From a checkpoint of a small masked spectrogram model.
Model: encoder layers 10, encoder width 320.
Data: trained on short pieces for a synthesised band: melody, chords, bass and drums, 26041 training examples, 149.4 epochs.
Rows from block 7 of the encoder, named by matrix and row number. Rows with one number belong to one attention dimension. Each number is 128 + 24 x the weight over its row's rms, rounded and kept within 0 to 255. All counts start at 0. Numbers have three digits each. After the name is the row's rms in percent of the matrix's.
# q: attention query, key and value (stacked) (encoder.blocks.7.attn.qkv.weight, 960x320, the q third), inputs 160-319
# k: attention query, key and value (stacked) (encoder.blocks.7.attn.qkv.weight, 960x320, the k third), inputs 160-319
q.129 105:129129178158121137130124102123081134150088144116088141086103170154094120126088135097151137144148128135154141078112127176134139184086115161113139127129150159122107120150103107082121158165105126129138117138145146127133134145173117130119098152150132140120142115180119145107097112090157129134084142162140122109167158159101116117104169112137128127118114132129124103113143064136099076097101123123107126141117162147164118133150140121140135127164132135140137154122139176123145111136136076
q.130 097:091134122124133121147095162126108097139086144101091085139129157142120145125166128148151109158119136157128106157121092110162120145173077157140155125074105119105107157119104111091124110119097134105089147113130143123144103110123128112116150165179140122108113149089143114135137074120113131116120108114148115205090100118130154105167127137130159121084091134142113141136119109141150146151126136085109117150123104124149158120165130111115186152080062112138138143145167145103081135125166122
q.131 101:130129123142168184171126119099140138164144164161106137200133123137126102080138136151119130119199112124142117158087156093139100110131161143095150103154127129155079155124103137140125133141129099137098118121105152122106083139102141136157103120109146146084125151125118123120115150130107108087134141132188124082110131150135142115126090119138072133113115084108142187123161109153158103156110182143146160101093114119114138077145112140160093124162131136132145085134119122097129096117118134
q.132 104:120182129134089154149136097108099130128135163097136096147119148123102117134092117110124131154121157107158135148120143135161090129139136176127110133089164137105109129170128142142117132122145119125117108110169133120092148122126166112120087123078118102108142110132146112137151158190151090138096145090162097160121135134148130099149156169141115104099116084145125139095124111079136160122120158116107115149070139160161130151107087140135113123132134102139119127111135178131142153130089121
q.133 101:125104126114105136117137130162112142155118149135120084179118140108173153122135147124125114090079115158088069143093120149161137120120164155158163118112129145126133168120103109101134126150116116113099118110102114131114150114133112136146133148053111152102138136137073120106143112133111104110149117107139173112144141181117108131126143106175088098112163113128113178120100132149089109107135116189138101144102129117137172125112146114124096112111112111103131097151106165092112096110143141
q.134 110:139145145147132130117133110176140111135136130121108110125106102073125144134109118151124134129081149133083134103105140074114149148076143140127149092154158087083140138141147142140127152147163142095146133150135124130138137127165103175111123103083142100140094115141141095135141099068186141133127130136085138126147137130116079174134099117130140143114121144145104114140118118142134120123158085111110123162072141125160086178112121125118092113137122124140121131129106133187137122128141129
q.135 101:116131131096101167122138092153093089121126162153115105173097109108176117143112155113130124132142124136110121116102108143136114136096120151121124177141126141109109100122136131093142136147130095109130131069157148192115128141137120071145085116129113135154103109131137130147129105105146115104152154119105122157171112102135134111099123108157132144080111111162109129125164138088143142114131122186144132180139127121087115118166169067134118124108150091100143151155124127139120107130141110
q.136 097:136133115132114130150098127124124139112144137129112153148152123153061088136122143152108147127122141109118142129127150147112134124143102122139098121139137142140155139113125124085150153146149120163154088108107113095119117088188150104164122082120159105159082182150116150128142101108145116136131115129122146116152085168139112125109104121147122155157164169172140149145135131121129157152105146129105075126097158094168160130125095148106153121142135125139096111127120133146099158082140119
q.137 107:105131134105167129086148134149098144115138111139132137098114136117133168127091106110136118125119109126069122140105138097101110145171133106103118143167111135090122124146123129093128145143107194160110162131150140117130109144130122108148150092140135121149100107161130118152108081121142178149152153142100184119149147106112156094129119147126159120119140098145136127111160115126148100144129092168139097177153110141100112076115137164157120139114158133177105180175085086155139098144075121
k.129 094:136134095159118113151084110117083120111119119105147111102126119112103081125131121104113141161176157153097125110135104105118107142129149120086094088104114145109120088169138112099126161165108135145137154118132163102107133129089115127139137158078139156157144124142128092123110121112102130149080114131123098087120076097085112194129121120138161102133108137148129158161142099105170123162110109118138102115145136125132139149110121083139113142129163096111135159168123114131106143125145088
k.130 104:133111129122120129113122122125170142140168172103142120146136115117072147130099151118134112155117119098106140122125119126108134197114170168113142148156163163159091094141133130117134116134072131154127154167120125128156116140098138128144106103126108145140136124126127139113110131154076124137182154159155104151165132134148180148139100128137151117118141121110131123113127107154157167099099127086071120122100107160071137135131108144148147173121081209145156107134152146170164139118133114
k.131 100:142141130132161115136110116122096173119131125111143137108121102103145121115140132130137140135119104134135094133143133103095115139116182151115095091123139103099120154082125148107158112062107122135100113136176095151133096122086139110120165074152099106124115130119092119150150096151127135129132128125103125162133139097094145092121142118109121171133141108161171125136148146138090126122163157125104153115207134132145122113129113139109116120168125120079112142138101141140107114156106163
k.132 096:149118124145123150140110145127115116087237165133136117156152119153141102130130149122082121133142152161135093106091134147103116143124141145112146083123176172120107165130122133142130144127158105100108135112125159113119159111124168128170166101113104126157140103071148120136116120091125144139143144125115140117141131158076112145123154096079150124141161124109086142115134110113140112143139159131149122141181109161107107127092122165137126118161139176107091111127130117190161096125117127
k.133 094:160108128125122151135117132132152140107127136157147122144130133117176129128148136138147092131128152094139131134121128090137128168143134086134136155140180119074134176110100093138148131103124116157102165124128143131127118151111132159134127131116090119136132108136152144126136112133147131179140131155072142111151121127108173105109142120134144116146141141117111113106138131137087097108108130099159152148192135109132099128151157126139111094151111152071158198159123163092138116149141099
k.134 103:107149123150138151135128131103117126142116101135154122122162139131160101159147141155165132147072123145092143177137075117165151138112147116190177102123131122101113125161138122160147114143118138113148170149127075105144104142154121087132141165126124153118083124146165099102132137109144111108163122136085140120117086120122149129129128141113079153115115127114078115090116084150125106096100095132112115122115101171131143105109157103105127114128134087132137110113145151127114152143108132
k.135 096:105128175165166163094164141112146118112166128173112113125128154129122148118147116151153087103126085141118117150090109154106104118127130091125204101128097091118102153113060134117142081069136136130143174124093089184142136136159142150152157142110150091148148134106101137113123140162102107180118124155114124114114123143128133111121165114129120154130155127134136112145115139118122143122128126100144107142108103105128088130111120132163136099116115116098116137135098123175126121093155136
k.136 096:162101153108138125133152118122139134156077091106138153103126083145095073161147144096182126092139118104122136095142099138165122157158121109168173100133186123117121118117146098112114148131073110152164130159156135106103088136099103122161161118130124133127104179122102148119187163085114105075188122148149116127102124116158131101151129157120098141150132138129145112175125163156109173120102153133102152143090089138110155142119127115126097099119171150153144111158177108160115161135154154
k.137 104:139116152189111146107113123159123112116133113138141172074103158116109114109157119148126145101126154114126163148129093105094165107105142140112164105127099118101153110133139107145140123128097136159124132186117098156125107136162090162141090152126121139132143087159165150083213110124168117150105065121106154104137135134053142132094107148156102146124146143132126102161139152130142109095131134145165111140100103150138106137089118145112142119143129096161115140111079120136135129142143148